{
  "image_size": 48,
  "translate": 0.12,
  "targets": ["rule"],
  "mlp_ratio": 6,
  "head_dim": 64,
  "parallel_block": false,
  "dropout": 0.1,
  "patch_size": [8, 8],
  "positions": "rope",
  "init": "kaiming_normal",
  "optimizer": "nadamw",
  "eps": 1e-10,
  "warmup_steps": 100
}
Rows from block 6 of a small image classifier, named by matrix and row number. Rows with one number belong to one neuron. Each number is 128 + 24 x the weight over its row's rms, rounded and kept within 0 to 255. All counts start at 0.
Before each neuron's rows are labels from the 100 images, of 14976, where the neuron reaches its highest value: "top examples" is what is common among them. Only what is clearly more common there than usual is listed. The data: histories of elementary cellular automata, time running down. In brackets: how many of the 100.
# fc1: MLP up (model.blocks.6.mlp.fc1.weight, 1536x256), inputs 0-127
# fc2: MLP down (model.blocks.6.mlp.fc2.weight, 256x1536, transposed), outputs 0-127

top examples: 101 turns on (82); 110 turns on (82); large cells (81); 111 turns on (80)
fc1.674 [112  77 158 113 117 146 128 199  99 127 111 164 178 109 163 125 112 141 106 173 127 146 123 170  71 122 157  74 141 131 153 104 126 113 144 161 129 121 126 161 169 152  97 152 171 125 115 150 183 140 116 124 112 103 143 131 135 124 130 173 127 118 109 108 148 172 116 146 106 112 147 137 119 136 110 140  88 144 132 153 137 115 141 155 134 100  90 132 171 113 114 144 150 166 100 135 167 124 134 129 145  91 108 126 123 132  94 123 133 138 141 111 131  92 138 116 137 108 127 119  81 133 103 111 109 128 145 104]
fc2.674 [132 112 114 201 128  88 125 100 131 138 127 133 100 125 159 128 175 116 129 126 145 116 138 146 137 155 135 156 118 124  96 159 125 163 128 118 138 137 126 131 121 139 124 141 139 131 137 128  50 136  38 137 124 130 138 128 126  97 127 114 134 122 126 108 135 118 143 121 128 125 142 110 133 131  85  86 139  87 129 138 128 126 128 126 117 121 121 132 127 133 144 127 133 120 131 107 114 106 130 203 141 140 166 109 125 146  62  83 129 145 119 128 128 145 114 127 130 161  89 105 143 122 144 139 174 126 127 140]

top examples: 010 turns on (86); 110 turns on (80); 001 turns on (78); 111 turns on (78)
fc1.654 [156 149 117 150  75 117 148 120 121  95 124 129 149 119 113 153 101 123 148 119 129 108  79  93 124  99 163 101 174 145 177 121 123 149 104 136 128 114 113 126  92  82  70 110 160  87 105 108 162 142 115 119 103 118  73  82 157 129 136 113 135 134 124 125 125 113 110 139 157 130 118 190 125 120 109 140 151 145 150 112 104 133 133  92 134 104  99  96 141  98 107  83 158 172 141 114 112 105 158 116 187 156  97  99  84 126 137 132 100 140 136 148 131 129 146 107 132 137 129 111 105  94 127 114 132 140 122 164]
fc2.654 [113 145 124 198 135 149 132 143 130  73 137 130 123 145 130 115 114 127 122 125 135 105 131 161 132 212 124 125 129 127 120 136 108 115  98  84 137 124  71 111 132 148 133 112 101 128 136 111 120 133 118 144  87 126 105 129 133 172 116 123 145 111 151 148 111 162 122 112 116 185 124 111 146 147  99 149 149 101 139 161 127 136 158 106  93 129 156 118 138 120 136 152 189 130 126 149 110 153 101 194 143 105  98 131 125 100 158 146 107 119 116 129 114 133  98 140 127 183  95 123 147 130 101 118 143 132 108 134]

top examples: 111 turns on (99); 000 turns on (86)
fc1.314 [156 135 161 110 151 152 128 101  80  96  93 123 111  90  96 149  95 134 109 126 166 110  92 116 121  72 111 111 121 108 133 115 147 141 112 153 157 110 121 131 130 142 134  99 131 129 118 160 153 138 135 131 106 146 125 103 160 111 137 130 131 142  93 116 107 140 119 151 117 127 106 143 141  98 137 107 163 114  99 122 135 158 128 133 151 116 122 124 116 126 152  89 118 113  96 208 134 109 156  79 112 101 148 157  88 134 157 116 103 116 113 132 101 163  78 152 159 126 137  96 149 109 132 106 121  81 104 136]
fc2.314 [105 132 128  71 107 121 138 131 155 143 126 157 132 142 142 118 125 174 128 128 105 132 136 126 134 120 130 121 121 128 240 113  47 121 213 127  47 133 148 131 138 130 132 131 127 124 115 130 123 122 133 133  30 106 125 134 132 125 134 117 122 128 223 146 141 127 116 129 128 125 111 105 124 104 128 120  78 137 130 117 128 126 128 133 127 111  85 138 117 131 137 129 124 123 124 115 121 133 141 171  85 134 145 134 127 144 125 146 143 232 146 130 130 121 152  71 128  88 173  97 128 136  90 142 141 149 128 134]

top examples: 111 turns on (93); 110 turns on (87); 000 turns on (84); rule: rule 193 (47)
fc1.338 [143 138 115  80 127 137 139 121 117 158  90  79 124 131 138 106 146  83 129 174 125 128  85  97 147 126 152 145 134 117 113  82 134 106 108 112 153 109 122 124 135 126 108 135 113 143 126 125 135 111 126 129  83 118  80 150  98 126 120 182 145  80 129 126 156 193 125 133 137 102 127 135 185 139 123 142 121 103 164 177 131 139 137  95  95 120 147 159 163 101 126 134 108 117 151 150 134 133 104 151 106 140 123 138 113 173 148 144 105 172 119 161 121 157  66 157 140 101 117 145 154 132 112 102 153  61 155 171]
fc2.338 [137 128 115 139 108 145 122  84 183 134 170 102 142 179 142 153 157 106 106 108  89 145 118  99 147 121 111 179 115 118  98 122 137 131 164 135 166 139 158 124 108 108 145 119 173 131 143 112 152 112 147 135 136 123 186 113 130 171 108 129 101 146 122 124 137 131 140 159 110 169 138 146 199 129 137 159 127 126 117 149 128 161 101 112 131 148 153 115 128 128 137 149 170 122 133 139 137 165  87 112 126 132 178 137 133 125 169 114 138 138 154 135 136 121 129 134 116 175 105 140 111  92 136 128 140  81 126 143]

top examples: 010 turns on (94); 111 turns on (76)
fc1.767 [111 167 135 124 178 122 102 119 125 119 111 153 159  75 119 133 178 128 152 146  97 111 117 126  71 151 127 150 158 148 146 143 161 131 112 136 110 125 141 135 108 137 150  93 174 107 126 129  98 122 110 127 110 108 118 140 147 110 143 128  90 120 131 161 124 154 132 119 148 108 138 140  96 117  79 112 135 152  99 156 131 145 139 169 132 145 122 121 179 108  74 173 124  84 129 189 129 147  82 125 175 132 140 133 144 159 149 119 127 122 147 106 171 106 137  80 103 122 122 111 160 132 128 143 134 130  97 153]
fc2.767 [125 128 135 140 121 131 119 130 124 131 125 137 130 126 130 125 146 132 133 107 122 124 121 135 129 126 126 209 128 140 143 131 122 124  68 149 122 126 127 125 123 124 134 106 127 126 132 120 130 127 111 123 128 134 162 132 127 135 126 123  87 142 122 129 147 149 129 105 130  81 129 125 148 128 127 134 144 133 126 131 129 114 136 139 137 127 123 128 131 127 124 114 139 129 149 126 131 122 128 137 129 130 130 123 138 130 145 127 124 136 125 130 126 126 130 110 116 117 128 122 125 117 120 130 124 128 132 131]

top examples: 001 turns on (77); 010 turns on (76)
fc1.709 [133 181 150  76 117 132  81 139 111 120 121 159 159  84 127 181 142 126 128 139 137 103 107 101 114 141 160  96 171 153 124 140 141 134 122 141 157 109 124 145 109 143 133 113 138 115  96 110 128 102 151 111  61  96 101 114 153 148 144 133  82 112  99 163 101 132 104 118 176 126 134 117 147 112 162 142 140 128 110 145 111 136 138 140 120 144 112 109 159 130 121 141 151 123 141 122 146 127 129 141 122 150 128 166 109 146 148 130  94 130 124 171 139 165 122 122 123  82 142 128 137 102 120 108 175 113 158 173]
fc2.709 [134 139 112  86 158 136 130 126 134  89 148 124 126 130 111 103 133 129 111 177 115 156 143 115 119 116 144 147 143 139 102 125 135 120 146 141 100 127 129 124 108 145 108 142 108 114 123 110 112 131 169 132 231 133 125 133 149 151 135 121 164  92 100 129  81 101 101  96 148 115 125 123 134 121 133 133 145 125 141  90 129 124 132 132 120 137 125 117 113 128 110 107 145 115 123 120 135  90 124 111 141 100 145 107 128 114  79 143 163 134  92 139 187 125 112 134 123 143  66 191 104 160  68 122 149 148  92 115]

top examples: 000 turns on (82); 100 turns on (82)
fc1.653 [ 90 122 136  68 123 160  90 107  86 121 135 167 145  89 114  98 135 115 135 165 159 112  98 104 135 136 108  93 122  81 119 165  93 134 147 141 115  83 137 168 154 137 130 144 134 123 139 112 128 139 127 131 121 168 140 101 147 118 137 194  81 116 138 134 111 103 153 162 134 144 150 122 117  93  75 142 100  77 107 122 105 167 126 132  78 137 106 120 194 133 112  97 145 138 119 143 122 119  89 190 152 114 138 159 111 177 145 100 117 166 146 143 152 141 131 153 117 129 137  91 109 113 133 127 147 152 100 128]
fc2.653 [152 129 123 136 148 100 162 130 144 129  84 115 107 118 128 127 111  92 155 209 159 136 109 144 127 123 121 147 133 104  54 125 144 107 169 135 145 129 116 135 147 168 128  81 128 118 120 132 135 135 122 151 152 126 116 156 151 120 119 119 137 136 106  96 136 106 130 133 117 122 134 164 123 124 105 103 135 119 105 122  97 110 131 131 132 122 167 116  93 103 107 126 154  93  84 138 119 126 144 116 164 103 123 124  76  90 139 122 105 112 139 111 101 121 129 138 136 157 150 158 133 129 118 118 112 110 104 131]

top examples: 000 turns on (96); large cells (75)
fc1.63 [140 153 119 138  86 110 127  87 114 108 101 145 175 131 133 157 131 113 160 124 126 108 106 154 120  93 134  72 126 109 123 152 136 131 110 117 124 116 104 131 115 118  75  99 140  90 117 149 114 110 119 102 137 155 120  82 160 176 163  84 157 125 104 152 128 103  84 117 175 126 118 177 130 128  90 148 139 103 138 120  93 120 143  94  83 119  99  85 128  97 115  96 134 113 111 155 109  92 150 136 147 123 113 105 116 120 144 161 115 139 143 138 136 105 137 102 122  95 159  95 127 115 129  86 160 126 118 128]
fc2.63 [135 128 133 224 133 133 129 118 136  93 128 166 124 152 122 115 124 120 130 119 117 112 131 130 128 118 120 139 127 111 133 139 108 128 227  54 148 111  14 121 144 135 134 118  94 125 139 123 137 119 138 126  95 125 143 120 118 126 142 133 142 136 149 127 151 154 132 122  70 178 130 121 174 115 115 123 135 147 119 158 128 141 128 105 112 120 126 129 134 132 143 139 186 141  72 137 123 120 112 153 131 119  82 124 127 110 125 143 105 111 137 131  79 135 124 155 132 116 106  67 131 132 132 129 144 125 132 135]

top examples: 010 turns on (80); large cells (70)
fc1.677 [128 169 102 161 156 149 147  90 106 137 105 146 165 113 125 135 129 128 122 118 143 116 126 130  88  99 160 134 131 116 117 147 111 100 107 101 111 163  96 158  84 157 147 100 134 105 133 166 119 142 143 147 105  84 121 147 140 144 131 124 138 105 133 167 154 115  86 115 159 153 138 104 145 123 140 164 161 120 156 132  94 124 153 111 119  90 148 103  94 137 108 132 116  92 123 130 116 109 143 127 145  71 110 125 116 110 116 189  93 134 118 126 187  81 138 142 115 115 142 139 145 119 130 107 149 150 124 124]
fc2.677 [141 132 132 221 121 122 124   0 159 150 125 141 139 122 124 131 135 134 141  99 130 126  56 131 130 119 127 134 126 130 118 125 120 132 197 114 144 127 121 119 127 125 157 116 155 120 119 138 186 130 149 131 115 131 129  88 121 121 127 125 135 140 130 124 120 130 129 137 129 131 126 123 158 122 129 167 139 131 124 135 130 125  90 121 130 125 127 134 131 127 138 129 131 128 151 122 131  67 131 134 141 136 126 120 124 125 115 132 131 101 132 134 118 130 120 126 138 131 118 118 126 128 144 129 116 121 133 126]

top examples: 001 turns on (100); 011 turns on (84); 110 turns on (82); rule: rule 122 (31)
fc1.364 [159 107 105  94  91 131 118 124 125 135 110 115 111 135 113 136 145 123 133 203  91 132 148 145 122 136 103  95 134 148 138 154 167 142 101 141  90 121  89 122 146 133 136 129 133 142 177 121 134  74 125 117  99 110  84 120 133  95 127 154 116  80 153 104 115 139 154 143 145 127  99 100 129 112  82 170  95  94 134 145 125 127 131 167 119  89  79 145 141 118 130 107 126 140  79 116 121 132 142 133 155 113 117 122 104 109 129 118 131 168 159 116 119 119 128 108 158 109 132  91  96 121 148  89 153 168 119 106]
fc2.364 [133 120 134 139 102 152 121 139 152 140 112 148 152 121 125 115 104 158 125 140 106 115 122 126 163 115 136 187 141 124 216 133 131 133 138 144 152 132 135 110 129 135 108 163 131 126 175 131 147 117 112 115 124 111  92 168 148 109 122 139 136 138 109  79 178 118 139 128 124  98 100 119 145 140 107 128  85 136 120 155 130 153 163 140 127  44 172 116 147 130  85 124 135 125 105 152 106 112 115  97 188  91 123  97 133 127 184 159 142  57 121 139  73 139 157 124 120 115 125  57 128 131 102 146 123 135 119 125]

top examples: 010 turns on (84)
fc1.176 [115 123 123  98 101 117  97  94  89 124 137 120 128 144 117 102 188  92 134 136  99 122 142 121 132 150 119  94 103 121 124 155 109 139 123 154  96  86  89 132 122 140 127 155 134 152 128 123  94  88 103 113  94  84  94 137 115 109 140 141  82 125 145 162 145 174 159 100 150  89 136 145 153 141 150 145 104 113 154 202 132 103 139 138 105 130 167 151 135 106 127  88 131 147 104 112 112 152  90 154 127 121 141 145 175 192 149 160  98 168 147 130 141 123  96 121 128  91 146 133 153  95 146 116 156 114 175 158]
fc2.176 [161 105 126  96 194 136 132 121 143 146 129 128 110 115 141 119 163 161 105 120 148 124 121 139 139 162 114 129 126 127 134 134 123 145 133 152 129 131 139 136 122 131 121 133 119 132 133 146 116 130  73 130   0 117  92 156 121 114 124 125 123 121 182 126 108 125 151 109 129 157 170 103 136 130 126 124  95 117 145 135 117 124 120 120 131  99 160 134  49 123 132 123 123 119 127 113 112 138 119 156 201 122 121 100 132 142 136 152 113 105 122 120 111 132 139 128 115 133 169 147 148 131 112 125 142 130 126 134]

top examples: 000 turns on (80)
fc1.699 [156 150 131 117 150 157  70 129 116 127 131 135 152 121 127 130 100 106 137 143 159 128 129 129 158 132 144 118 133 138 119 113 139 145 139 139 124  90 136 123 139 102  96 145 152 121 109 119 159 120 134  92 122  82  98 138 174 100 130 162 106 122 112 137 114 140  91 115 104 126 139 176 141 141 158 119 117 172 166 140 131 110 162 140 133 105 175  88 178  92  74 117 130 173 125 145 173 155 115 142 149 123 121 128 106 111 143 123 102 144 148 170 167 119 134 127 107 107 116 123 115 114  98 147 137 112 177 154]
fc2.699 [140 110 117 255 120 102 145 147 132 109 125 113 138 127 139 116 111 159 133 125 105 134 143 124 136 131 135 103 116 127 204 136 144 107 163 130 143 140 123 153 126 143 132 141 111 129 172 134 104 129 144 145 116 129 126 127 133 133 134 130 122 127 130 108 130 133 142 120 122 158 102  77 137 127 106 127 141 117 151 128 125 120 112 116 149 153 129 134 115 142 142 125 111 135 119 102 114  54 129 139  85 132 142 134 128 105 131 132 167 118 115 119 123 128  81 135 120 140  89 128 141 140 108 130 112 125 137 125]

top examples: 111 turns on (78)
fc1.273 [128 135 119 121 151 125 154 102 131 120  91 134 167 120 149 136 118 107 125 149  91 112 144 140 108 106 141 109 114  92  89 125 107  98  73 113 108 136 125 113 183 142  93 125 117 121 138 169 114 128 124 166 119 138  99 109 116 138 177 161 110 117 147 139 125 171  78 127 131  79 141 153 132 131 127 145 140 136 100 149 131 105 202 133 130 121 155 132 137  96 137  96  95  90 103 165 109 105 144 150 112 104  94 104  83 127 148 157 138 157 116 134 155  90  95 123 136 132 117 127 123 152 135  76 142 123 128  92]
fc2.273 [144 139 141  49 138 153 122  76 134 136 125 111 145 134 142 142 140 131 139 133 167 108 108 130 162 169  91 112 131 129  86 139 123 140 106 155 119 133 122 127 126 127 117 134  95 131  96 135 143 119 100 103 134 143  78 131 132 154 131 133 143 117 156 136 162 149 131 122 107  55 148 136 122 142 139 177 120  92 113 113 103 129 161 128 139 140 122 131 108 140 126 123 156 128 125 123 120 132 118 105 146 118 141 142 118 125 152 163 100 125 116 141 129 125 169 106 141   0 204 128 128 134 127 129 151 124 136 123]

top examples: 110 turns on (82); 011 turns on (78)
fc1.693 [113 117 100 102 132 198 123 135 140 134 113 106 142 143 117 102 131 106 152 122 111 133 111 143 128 137 130  80 115 136  99 152  94 104 131 113 103 155 136 168 149 158 109 124  75 132  86 112 117 137 188 157 118 136  82 143 155 141 135  98 146  80 105 121 148 144 116 129 146 143  86 130 161 130 137 133  99 129  96 128 125 138 148 162  82  98 144  93 140 113  81 120 119 108 113 165 117 149 139 167 138 122 131 108 112 111 128 101  75 146 150 108 130  90 102  89 161 116 171 124 153 114 126 128 103  95 109 164]
fc2.693 [151 138 139 107 113 122 111 142 196 137 121 105 126 117 127 106 156 167 138 100  80 143 126 132 145 130 140 133 127 140 122 133 134 125 254 161 178 133 159 125  86 141 132 152 131 139 139 100 114 140 124 118 127 130 114 192 124 122 103 134 132 123 138 132 134  94 137 144 133 119 122 144 133 138 121 111 113 125 121 129 124 114 109 113 140 122 131 135 131 139 139 130 107 111 141 119 135 112 115 109 106 143 124 122 164 121  86 109 144 120 137 132 136 134 122  94 117 157  84 127 118 133  98 146 110 119 138 126]

top examples: 000 turns on (95)
fc1.645 [133 107 124  91 103 188  59  99  89 155 173 128 123 143 142 129 125  82 167 150 139 123  90 138 109 140 141 144 139 136 134 166 144 130  93 152 153 118  98 134 130 145 107 122 138 151 120 146 102 119 103  97 127 134  90 149 166 154 130 100 145 120 107 154 106 122 144  96 124 120 118 154 142 145 125  90 123 116 100  96  77  87 120 152 129 105 127 112 147  89 121 159 159 169 125 138 110 162 124 122 128 128 126 131 143 155 103 140  84 156 148 135 122 169 114 162 129  98 140 127 135 112 116 138 162 105 153 192]
fc2.645 [136 100 136 165 168 116 145 102 164 139  66 144 125 135 139  99  95 161 139 184 138 122 126 131 130 102 143 136  96  93  92 131 173 119 103 130 155 134 128 126 164 167 143 145  84 136 136 157 131 120 150 139 188 124 149 149 103 124 160 151 147 103 108 129 131  97 131 113 128  75 122 117  49 136 116 163 120 129 129 127 146 120 136 102 114 139 108 145 104 119 158 147  94 117  81 144 118  86 125  89 123  98 119 114 144  89 138 144 128 110 165 166 119 131 138 130 150 136 142 128 137  91 148 117 121 160 148 122]

top examples: 010 turns on (96)
fc1.287 [118 129 136 121 112 107 123 140 128 120 116 165 122 113 123  93 121 110 115 133 148  96 107 123 118  91 124 144 145 103 111 137 104 153 106  78 107  74 140  81 159 138 131 122 136 118 111 131 175 143 112 132 125 105 145 124 102 179 136 171 119 135 129 106 123 115  95  84 132 120 121 144 151  86 135 160 156 112 126 177 147 177 191 121  77 110 160 136 131 149  76 164 132 124 115 149 109 118 155 144 144  98 115 151 107 130 149 126 120 150 131 136 193 101 129 155 130 115 113 103 150  81 162 145 114 114 100  96]
fc2.287 [125 122 126 135 156 132 126 123 140 135 151 132 131 114 129 130 130 139 134 107 134 132 129 126 131 114 139 149 133 146 132 131 123 123 102   0 152 127 124 129 128 123 129 133 174 126 135 131 129 125 124 126 122 129 149 133 134 119 129 130 124 136 114 128 112 125 131 138 125 132 123 126 166 131 126 126 141 133 127 125 130 123 132 134 129 132 118 133 131 128 128 135 134 130 108 121 127 125 125 135 133 130 138 119 127 126 125 122 131 129 125 125 135 132 123 107 151 235 123 127 123 137 168 125 121 126 125 128]

top examples: 001 turns on (81); large cells (75)
fc1.86 [150 113 110  85 126 131 109 140 138 152 145 136 159 131 141 144 159  52 140 193 105 145 122 122 155 127  98 140 147 105 119 145 125 116 119 129  93 133 122 113 161 128 104 139 131 117 143 162 166 126  88  92 120  92 100 120 114 158 146 149  94 100 137 125 121 149  88 108 129 106 167 125 176 136 129 135 121 134 146 142 131 105 147 143 130  58 150 123 197  93 115 144 120 148 106 141 110 180 118 169 128 138 107  89 119 123 150 172  88 209 157 156 153 177 124 105 104 125 108 118 136 130 118  99 149 111 171 124]
fc2.86 [127 123 129 180 129 125 129 170  52  79 111 131 122 131 128 118 124 147 175 102 140 129 142 131 129  73 121 115 138 144 129 124 130 131 139 154 120 122 100 129 165 108 136 145 106 131 123 117 147 114 131 126 133 134 112 114 134 111 125 133 179 241 128 115  85 101 137 134 123 122 118 118 140 133 113 244 121 128 120 125 130 139 118 133 147 134 120 131 129 129 122  91 176 127  89 144 130 139 125 118 138 137 232 135 126 126 114 130 134 100  85 123  18 134 118 178 155 150 115 136 119 181 121 131 132 111 131 128]

top examples: 110 turns on (87); 101 turns on (86); large cells (68); rule: rule 110 (25)
fc1.627 [117  90 100  99  84 167 110 143 118 150 108 112 130 134 109  78 162  90 117 126  97 114 137 156  98 139 125 128 117 144 130 158 119 131 118 116  86 110 104 175 145 117 134 178 143 127 134 118 138 102 133 166 126 115 112 128 145 112 127  98  76  77 154 127 155 144 127 147  78 126 121 117 101 152  62 154  92 114 122 142 107  98 150 144 101 109  91 129 135 147 103 122 137 177 122 113 109 123 141 116 136 134 153 144 132 117 142  85 101 206 142  95 120 125 145 119 164  97 132  74 123 149 150 149 152 166 123 132]
fc2.627 [142 102 128  35 141 148 115 129 151 119 139 147 118 116 121 122 150 137  95  97 108 128 137 109 150  84 156 169 151 146 151 113 155 128 135 164 115 158 156 121 121 135 120 173 148 138 144 194 120 131  94 140 117 120 133 131 146 143 108  98 156 138 128 100 128 111 148 132 112 106 107 122 183 123 117 111 120 118 110 154 111 121 166 137 125  72 136 131 111 126  93 127 125 102  88 134 120 171 131 117 137 116 108 129 143 152 180 182 115 123 108 124 158 124 108 126 148 128 130 128 129 131  55 124 118 125 114 130]

top examples: 111 turns on (100); 000 turns on (100); rule: rule 161 (34); rule: rule 129 (28)
fc1.333 [ 66 153 107  49 151 149  98 114  95 115 136 131 131 124 169 173 144  85 115 186 152  86 106 121 114 143 128 112 147 115 138 142 164 144  97 123 111 122 102 173 142 123  98 136 116 111 116 132 118 132  95 155 136 117  81  99 138 106 149 128 138 118 121 120 148 120 124 112 133 149 130 140  94  96 102 111 169 102 129  95 124 130 111 125 108 141 103 155 136 145 121  81 162 124 108 171 126 105 165 161 117 128 157 130 128 184 122 128  81 139 168 149 137 150  87 156 120 138 153 145 143 112 125 102 158 120 113 154]
fc2.333 [167  87 114 136 130 104 123 111 131 110 143 148 134 118 135 133 110 231 160 128 122 129 128 134 158  93 105 120 121 112 155 135 130 122 189 148  59 130  76 108 119 123 127 140 134 118  97 134 143 157 115 138 161 148 153  84 139 199 136 112 134 135 185 113  94 101 122 135 122 203 125 143 129 133 117 138 126 117 141 117 116 162 135 133 122  92 166 123 129 122 146 133 127 141 105 132 117 187 150 133 164 138 134 145  95 122 135  72 139 117 126 108 105 148 112 111 126 200 142  53 113 125 133 113 156 121 112 121]

top examples: 000 turns on (98)
fc1.728 [153 122 164 101 105 151  83 125  99 146 108 118 116 117 118  95 133 138 112 119 107 147 122 128 150 116 124 131 106 115 184 122  98 126  95 152 158 132 135 126 133 103  85 148 139 117 136  97 148  90 136 130 122 151 135 109 132  92 133 151 153 112 127 146 117 114 114 152 114 170 109 109 126  94 116 152  75 115 121 135  91 182 108 123 148  87  87 120 142 136 136 110 160 175  84 134 120 154 137 172 132 143 135 193 117 174 159 110  90 123 107 145 131 129 150 169 154 151 136  59  72 128 150 151 105  89 160 151]
fc2.728 [138 135 111  75 157 130 132 150 137 144  85  90 114  79 137 116 136 107 164 137 153 117 123 117 124 161 128 144 110 140 112 121 141 147 223 173 139 127 132 124 128 113 112 136  74 154  86 122 140 127 122 142 132 129 106 110 114 122 124 121 133 137 135 125 144 123 132 132 122 123 115 125  97 142 121 143 125 124 140 126 125 109 120 122 173 127 117 138 129 123 136 153  98 127 151 104 124 131 130 144 150 139   0 136 106 124 154 114 132 109 110 139 108 127 132 110 138 202 140 154 131 143  82 132  92 128 130 126]

top examples: 000 turns on (98); 010 turns on (85); large cells (75)
fc1.550 [146 128  95 132  94 116 136 100  93 101 116 111 145 139 118 148 171 118 150 131 123 133 108 165 143 127 130 124 147 132 114 134  85 127 124  88 103 137 107 155 110 123  80  92 146 119 122 120 119  93 127 125 121 110 123  82 113 123 161  86 146 125 137 149 131 129 113 129 174 119  87 166 150 152  75 174 139 110 146 137  87 143 148 110  91  98  68 105 112 110 144 102 165 156 119 158 113 115 132 154 151 136 134 131 125 131 179 138  98 159 147 153 159 119 122 138 119 115 180  96 101 110 134 126 164 124 140 142]
fc2.550 [120 141 125 210 131 125 125 132 129 114 136 123 127 134 125 132 102 123 137 129 123 117 121 128 132  71 129 125 133 132 122 155 119 169 148 106 141 121 120 119 132 130 135 132 121 127 152 124 137 111 123 122  83 134 126 127 171 136 127 129 133 132 112 130 161 129 124 128 126 117  90 136 134 125  83 135 131 130 119 141 125 127  92 124 115 129 149 131 147 128 128 123 162 122 115 143 133 136 121 168 145 125  79 115 127 119 105 146 113 129 122 128 117 122 107 134 140 113 132 153 127 127 120 120 145 121 133 135]

top examples: 111 turns on (93); rule: rule 152 (28)
fc1.382 [139 127 116  54 102 112  88 110 125 152  63 141 126 101 117 130 113 127 167 122 108  68 133 147 102  99 106 122 161 137 136 138 165 139  78 119  99  75 129  83 151 115  99  93 141 138  98  91 140 158 126 114  87  96 109  91 142 177 146 151 147 116 130 126  93 107 104 151 121 138 128 134 142 118 123 124 143 134 117 148  97 169 166 131 134 119 157 102 165 126  84 155 148  97 145 142  99 153 146 195 136 127 157 140 101 169 144 142 142 145 164 161 146  95 124 121 129  98 126 116  94 142 143  78 130 106 130 113]
fc2.382 [153 124 166  64 147 129 122 133 129 166 133  65 131 105 110 118  71 122 136 140  99 108 118 113 156 121 130 131 127 130 105 141 106 110 156 131 142 122 127 125 118 140 133 121 169 112 131 138 140 152 108 126 140 130 110 147 120 131 129 156 134 123 122 144 222 115 109 157 126 202 157 160 125 138 116 181 102 126 119 103 125 141 111 124 118 121 145 131 144 132 140 158 160 114 183 120 137 124 141 161 116 118 120 105 127 127  60  99 111 105 119 125 147 133 144 132 124 101 127 121 136 133 121 108 132 105 113 127]

top examples: 110 turns on (94); 011 turns on (92); 111 turns on (91); 000 turns on (85)
fc1.678 [122 135 149 105 118 131 126  97 114 136  62 134  95 133 155 102 165  97 140 126 100 104 129 156 101 158  86 127  91 109 121  98  95 122  99 114 108 125 107 130 144 151 131 120  96 135 100 114 125 110 102 183 124 137 134 107 119 124 160 109 123 123 151 157 128 161 103 108 108 105 132 149 123 113  59 151  91  88 118 135 110 111 185 165 143 140 126 118  99 122 120 138 103 140 158 145 142 127 104  92 142 100 107 127 110 105 134  89 114 185 100  82 125 141 111  91 133 135 154 110 143 140 123 164 139  91 137 125]
fc2.678 [171 135 129  73 131 147 134 113 153 156  77  94 140 128 133 119 127 135 163 158  43 138 159 158 146 121 163 136 127 130 172 104 115 122 152 149 127 139 157  61 114 110 136 137 118 153 161  68  92 143 157 154 101 143 111 114 145 163 127  90 174 113 136 136 158 115 147 123 108 102 110 152 163 130 105 175 114  93 106 130  89  78 139 136 139 134 149 145 123 126 115 130  74 105 122 153 128 135 106 114 134 114 123 158  86 139 156 118 131 156  86 118 139 129  93 119 123 157 150 143 108 118 121 129 133 107 129 125]

top examples: 001 turns on (100); 110 turns on (82); 111 turns on (80); large cells (69)
fc1.116 [ 89 145 119 101 149 140 105  90 101 138 119 141 119  99 171 106  80 105 157 166 125 108 135 112 103 127  98 145 140  84 133 137 128 126  67 137 119 147 133 145 141 146 116 123 111  87 124 143 153 108 123 123 149 121  97 109 132 115 160 145 116 106 137 154 103  95  94  89 107 137 150 172  96 121 130 143 113 109 133 138 119  91 143  75 106 130  63 144 111 118 160 106 140 141 103 121 101 136 164 123 134  92 133 160 112 140 133 114 130 145 113 144 159 119 113 140 146 121 153 123 130 115 124  92 164 127 100 133]
fc2.116 [114 133 124  35 248 137 118 136 143 172 145 152  99 108 129 112 138 151 104 120 187 139 107 121 122 126 163 133 111 141 156 180 130 139 120 125 173 111 176 131 127  99 118 137 130 131 123 118 167 126 132 105 126 137 145 135 129 111 125 125 105 125  86 146 116  90 117 113 123 101 143 136 164 126 107 120 126 131 132 142 130 138 136 135 132 155 143 131 121 126 116 146 186 139 141 141 124 152 120 127 116 122  93 117 144 115 151  90 125 150 101 129 171 116 153 107 147  49 124 132 113 114 128 126 105 146 121 126]

top examples: 000 turns on (99); rule: rule 9 (28)
fc1.94 [124 132  94 110 139 152  75 118  90 122 142 141 130 108 106 185 128 100 130 151 143 120 106 134  99 126 156 118 138 107  62 151 130 151 116 146  89  91 134 118 140 113  95 114 175 138 119 164 122 111 151 114 132 120  98 122 163 160 142 106 157 116 106 148 131 105 142 120 153 106 136 120 142 140 135 104 122 108 111 102 123  86 142 156 138 102 158 157 124 115  99 137 102 138 115 168 101 167 134 111 134 128 156 131 101 167 131 146  93 156 175 168 150 147 126 135 130 133 134 131 102  79 136 111 157 161 108 158]
fc2.94 [130 145 136 255 117 160 135  72 119 128 120 140 111 137  99 107 118 118 121 123 109 138 133  99 123  70 151 131 126 163 102  99 134 146 137 114 104 133 129 137 121 133 121 138 145 129  82 117 142 141 146 131 212 113 121 120  93 134 131 144 130 124 125 137 139  89 138 128 129 112 116 129 117 132  75 138 132 131  80 135 141 125 158 124 141 110 137 125  91 127 123 128  73 116 140  91 141 104 142 131 129 122 168 138 124 132 119 151 188 128 135 124 136 112 128 134 119  65 111 130 101 138 132 159 127 118 137 137]